A small image classifier, trained from scratch.
Model: 0.513M parameters, norm groupnorm.
Training: adamw at rate 0.0025, 18500 steps.
Rows from block 7 of a small image classifier, named by matrix and row number. Rows with one number belong to one channel. Each number is 500 + 40 x the weight over its row's rms, rounded and kept within 0 to 999. All counts start at 0. Numbers have three digits each. After the name is the row's rms in percent of the matrix's.
After each channel's rows are labels from the 100 images, of 14848, where the channel reaches its highest value: "strongest on" is what is common among them. Only what is clearly more common there than usual is listed. The data: drawn small creatures on textured ground.
# convs0: expand pointwise conv (model.blocks.7.convs.0.weight, 128x32x1x1, standardized in use), inputs 0-31
# convs1: depthwise 3x3 conv (model.blocks.7.convs.1.weight, 128x1x3x3), a 3x3 kernel
# convs2: project pointwise conv (model.blocks.7.convs.2.weight, 32x128x1x1, standardized in use, transposed), outputs 0-31

convs0.28 096:517526504531500418501484586479503514496488529535503512599482547497397453561496494505486486506452
convs1.28 083:520522521505569550541559524
convs2.28 105:467468427507506444545542521540443509462477543489439457465442499567492498427546524556480529514494
strongest on: dragonfly; snake; white

convs0.8 101:444551570497546545474486472538501486465553497514435512513486440468581455459457462513502559463469
convs1.8 079:555486475577516471490441500
convs2.8 067:544483498487546534583493532512596485507398495472517517549502497508546495483543476549551514479555
strongest on: small; spider

convs0.100 097:466520490478461502473473538557526475483498451439434533539549518573558577489504449556516489448486
convs1.100 102:516483470436576458509466490
convs2.100 092:557420467544504546473493459512501499458531485528426476502518526558422527496510562503552557445493
strongest on: dotted

convs0.34 096:469502464498449481498490495408438540519559509540557533477473467511467488539543524522497435597518
convs1.34 105:490499446478504543514552422
convs2.34 078:512452453422583591532516477517503491496460489507520424498536503493434551526467458509472508452480
strongest on: striped

convs0.47 093:450443500505593480552466512510471449466524474471508551530537446550474507492567532490536512581525
convs1.47 082:519506485499537565498588479
convs2.47 090:520544502510553557566487473483498539515470540459438488490426493470504499559471566568473565469462
strongest on: striped

convs0.43 101:493501476542398544500534509532467470469545454596540484481542484521531452522496443504462504560534
convs1.43 106:466545439463572529508507497
convs2.43 103:502521492461440541487516519485487484474551463405456587490471451535497475563504447508535544501435
strongest on: small; striped

convs0.40 091:461464532548532460468464436539475515468553471570463504574526552471494525538445516530536495426496
convs1.40 080:566560528532514505560518477
convs2.40 111:523503529485575467496489502477507519526562480503473554504459529439597447495546487550468547432547
strongest on: jellyfish; small

convs0.124 106:492525570467521508484482503509489578528488471550501445537534518465399437526439554531532527539490
convs1.124 102:543525480542510408521482479
convs2.124 107:489562482442494428490482502488466574454573511474498548471534423461574436521506503487500490526493
strongest on: caterpillar; plain; snake

convs0.2 101:564461517462516468444547532514561539524459454492501458429503522428553520492540488570482505441501
convs1.2 147:503519456510416533447531488
convs2.2 081:449521508455497450486517434567462473505581535507462545549500537527498489482400463533524487550501
strongest on: spotted; spider

convs0.74 097:523498429587488510448470520463516494502453423565506503459494506466567418526555504486466471504500
convs1.74 097:492549553504537428497487549
convs2.74 107:433557515586468565471479492522495534524488505514462572524481492470439481499534517602470513493467
strongest on: dotted

convs0.59 100:472494507453579522463569529494544566504543487547495485400458493465449495477475502458555515527531
convs1.59 112:507509530486420488447558481
convs2.59 101:489438516564488507423512468522553415569539503513469539484539524579459497529451497487479479485463
strongest on: small; yellow

convs0.7 100:475504520525490542515549536515501506452503511476507459429586534488496478468551564534419516416539
convs1.7 078:486516538551517567540457458
convs2.7 125:540462512460493568513465556436492543427520497540484510526531512460426521533482589506518548455503
strongest on: striped

convs0.89 101:473513558503480557467542544494506544570452531489408461461494512516500470389475534506524492500474
convs1.89 070:476456513463491488584536542
convs2.89 103:516512539435505478497457534435505578465530482530561569482585505498527508430493522496517499432524
strongest on: small; plain

convs0.93 111:541490474480380525528504498497490472460493578481521445475495494481492597509464488494526560550465
convs1.93 075:461475522516567546550531540
convs2.93 082:457540528500435500555515559447520510559515464442513453453520518500492437467467515449570476567500
strongest on: striped

convs0.117 105:522475491488446477526569537510511534541498464528506380455508541452509488522512482596465457479500
convs1.117 129:515419515464549445499475510
convs2.117 111:426521511577495525462555441565429470536470464527462537509504468490479473469534449529446528469471
strongest on: dotted

convs0.112 099:470471599509492485482522471495565457616458492451484516494536515530508520527528473535529483552443
convs1.112 095:491545493543486583510448475
convs2.112 092:453398467511473481506550526492536491528492480476462498520493536433578482514509598562506483537486
strongest on: orange

convs0.38 096:462489485464456448445498514576526487503467514434538540461479551556531554413484483491542483532546
convs1.38 102:521524508408492550479541516
convs2.38 118:511496521511491491499467549449504554450543482545583470454485540496510469414573408493494498518490
strongest on: dotted

convs0.71 101:429487541598435497496515536588507512564482532511464492498448485545461492511509485465521487449447
convs1.71 059:433526534508559512536510444
convs2.71 082:444521512477430463527480521481547464509478461450483501439483567392484458520511518555529528527545
strongest on: small

convs0.51 097:486553507457509493542463501489450430467489510417513540540538539523531606493456532463536472516540
convs1.51 090:498491462517463598529483478
convs2.51 092:559437558512498530480449523456546474534534466470511529415575530553466498554482465532537523473508
strongest on: striped

convs0.91 097:455463531474471450515483473528541457577546559430514490497457531514444443569485459530471528504544
convs1.91 067:505443520476523578522536542
convs2.91 079:469465517518417445494500534473487404552536504454429452525430489495541473521496555497507468520525
strongest on: small; jellyfish; orange

convs0.77 100:446464502447581469531418548539503493525514502504458488517546473498492477550448450579455507513549
convs1.77 096:567495450523545518500536556
convs2.77 100:552455462464531440528481508488481493533473527491529489522467510424530502549584578556529498495576
strongest on: striped

convs0.75 103:437487497503487497512483485547470488514513571562442483496396511443426518516490570495530536509450
convs1.75 103:436518530484531566514471450
convs2.75 089:483510465489527416460456523525509507531567510447523446503540491465595448532537498462515448544541
strongest on: small; snake; caterpillar

convs0.46 095:457443492585542478501543532509460469485515494519505493490506468531456538601544520523487461417444
convs1.46 086:499550485497576500506573520
convs2.46 089:543437525409513487534532536515509472546494510485505520476502596530535584529561513499515562496530
strongest on: striped

convs0.3 099:533525460477549541511510473516529580467544521523446449423452534513434491485431525443486532486531
convs1.3 078:456512476507561490431458463
convs2.3 106:480447525541516500458549524507562443576494462474509469502576509537517485491439497409532492527553
strongest on: small; coat: scaly; snake; grey

convs0.67 098:427430433556536488480532572534507532535496518437522518468497525490496560519508538481439485512570
convs1.67 069:518556559523534559506534534
convs2.67 089:548472532559447500543502591433543502520461527493516551536563495469483569536524552518532471500527
strongest on: dotted

convs0.45 094:413502549474458497479538482488453495543552496523493556441536460523566483477459424512496576520490
convs1.45 090:518542544549495438478455460
convs2.45 064:506505552484527513411494478494484544531475514498551547477549535497588502449524534557493602508499
strongest on: white

convs0.55 103:527567475492527514508500487474533503491510498449455583463558462545446523457395514467564502529495
convs1.55 134:547437524439539510516526536
convs2.55 112:401574538544492522530502404575470520512482490496473517477495490511466476470503506512581451472495
strongest on: striped

convs0.104 102:450466542498451485554494476491485517449522493518488463422483496466476575566544446518454580548491
convs1.104 083:447505470559482443538515456
convs2.104 082:518532524480504489530463521512439526533486537470517524455468499488517485457556422456447452624496
strongest on: striped

convs0.60 096:565483535441429534485501473497463508479544481523494515407448498463497566587493502538504540531467
convs1.60 130:535459531525561520450548466
convs2.60 101:476570431549496524541458498485447573487454475555464508543466492440458551504554556536499505487511
strongest on: dotted

convs0.119 106:498459530394552485533430528455475480512500513414463519515530525510519568488494542562496493497549
convs1.119 081:495531525541580513526538550
convs2.119 109:591441484454486566535457530443530518533514526438451460460549520474462479515475523504532552521460
strongest on: striped

convs0.114 099:480504484539488447563450499549480489518477500496525539576427477482483488564580508478533508594481
convs1.114 108:446499549501567448479487535
convs2.114 077:520494481471520444557457508473473545517439552500543426506566472531520407515512459490535567488505
strongest on: striped

convs0.4 100:531455450529484535490541510503534497473452578515510442543522533450432535475463455490558553475432
convs1.4 066:530548509557438477547498464
convs2.4 111:507502515531526459447519557430496469534532451560554511569489513444538480568450518531482430491483
strongest on: small; plain; jellyfish

convs0.78 102:474481544484570464465506506486462502531476570501440526493548503591428478509434538449521500553513
convs1.78 102:525498531527414518539521450
convs2.78 098:504528478490487481479428533478429545510484560543435511495444498541499498466493437530437486529405
strongest on: dotted

convs0.81 095:540448510448446573545481482467449503468528537513496476483513482486465575552537422530533572511512
convs1.81 082:523548468580556475513487509
convs2.81 111:524490557523437548564488533516461504453539485433508495532474490528447516493520573459517471597463
strongest on: dotted

convs0.42 099:470474505510487552519533443478507554483545497501462565482485460527462384494511565438463526452512
convs1.42 094:540548516430562494535495514
convs2.42 118:522452503547461537470541468573528440531500489496501545467582476546499451586463488467536516537468
strongest on: striped

convs0.26 098:463486471474524434582453520526490532539497540482444548514555473530433522489489473546509517579438
convs1.26 078:482451472575484549474469468
convs2.26 105:488490400542510511501445530532472570449456517493562453486504456448478534436535501490498455560508
strongest on: snake

convs0.0 102:530480471432549491494487472424561558518455457556497539466531472540422535472544485544470507537512
convs1.0 134:537517481507483432559493438
convs2.0 095:513440588480475557482494480442436511452573504497504520499507432534503483470518472470454577468473
strongest on: small; striped; jellyfish

convs0.57 106:447470506518470438486479641536494439497488559510458492482505504470468535482509490480516507517578
convs1.57 069:525520528546577550521530526
convs2.57 100:557445495530506448457501596404520499525507527525494526529525593492519526474540532546508522517516
strongest on: dotted

convs0.39 095:403541525598461516552456452483463485509512500473558541570541494516491470512503507447466515524522
convs1.39 097:574502495476584498476513523
convs2.39 082:517516580499511545563534448500473499556541483483410509528524515506506465407473523520493576526481
strongest on: striped

convs0.54 102:468472556542474513547559486486473524509500474546513464456504421498478447498519518437504588517588
convs1.54 102:530462525441537449509440517
convs2.54 078:549439449486490490483431397581462527503563508538483545560487516493509513507523542510468498532468
strongest on: striped

convs0.73 096:486470495511510500501450490562434454464550423533461523499491513521528552532384529471507491442509
convs1.73 112:524529459520418496548462479
convs2.73 087:500438502497545492423503508495506497551502444593563512532527569491584507488495469456506489439510
strongest on: small

convs0.25 104:498443506444534489527518578547494507475483485424460535479571556525557507464452514528475434467536
convs1.25 068:486595525521509455487540481
convs2.25 108:549544521488534518592589539508482518476449550441547507520477454526485526440539491465483461502542
strongest on: yellow; jellyfish

convs0.107 093:491422516489529536515541500445480560488530487572469497404494436546470465539456454479535500497534
convs1.107 073:516489514458598535525475495
convs2.107 132:591415506450482558491545486504513468505520449463443517435489533551430521515486518465509541485471
strongest on: striped

convs0.13 103:434454466509594451526505452560418491492554542471489528511477451534481498554491448496481499535478
convs1.13 130:506507498492521501505391543
convs2.13 091:566544443497495475530464517442499550464492511565563425533521463496466507437533425508493486466466
strongest on: small; pink

convs0.96 098:477501516552462469429462565561496576502551516514470554521467504528534535540490451432490532440507
convs1.96 090:452460552434490524529542494
convs2.96 103:517501464445571446497570515497512495447492483477489437486491473480553516551474490461410429524547
strongest on: small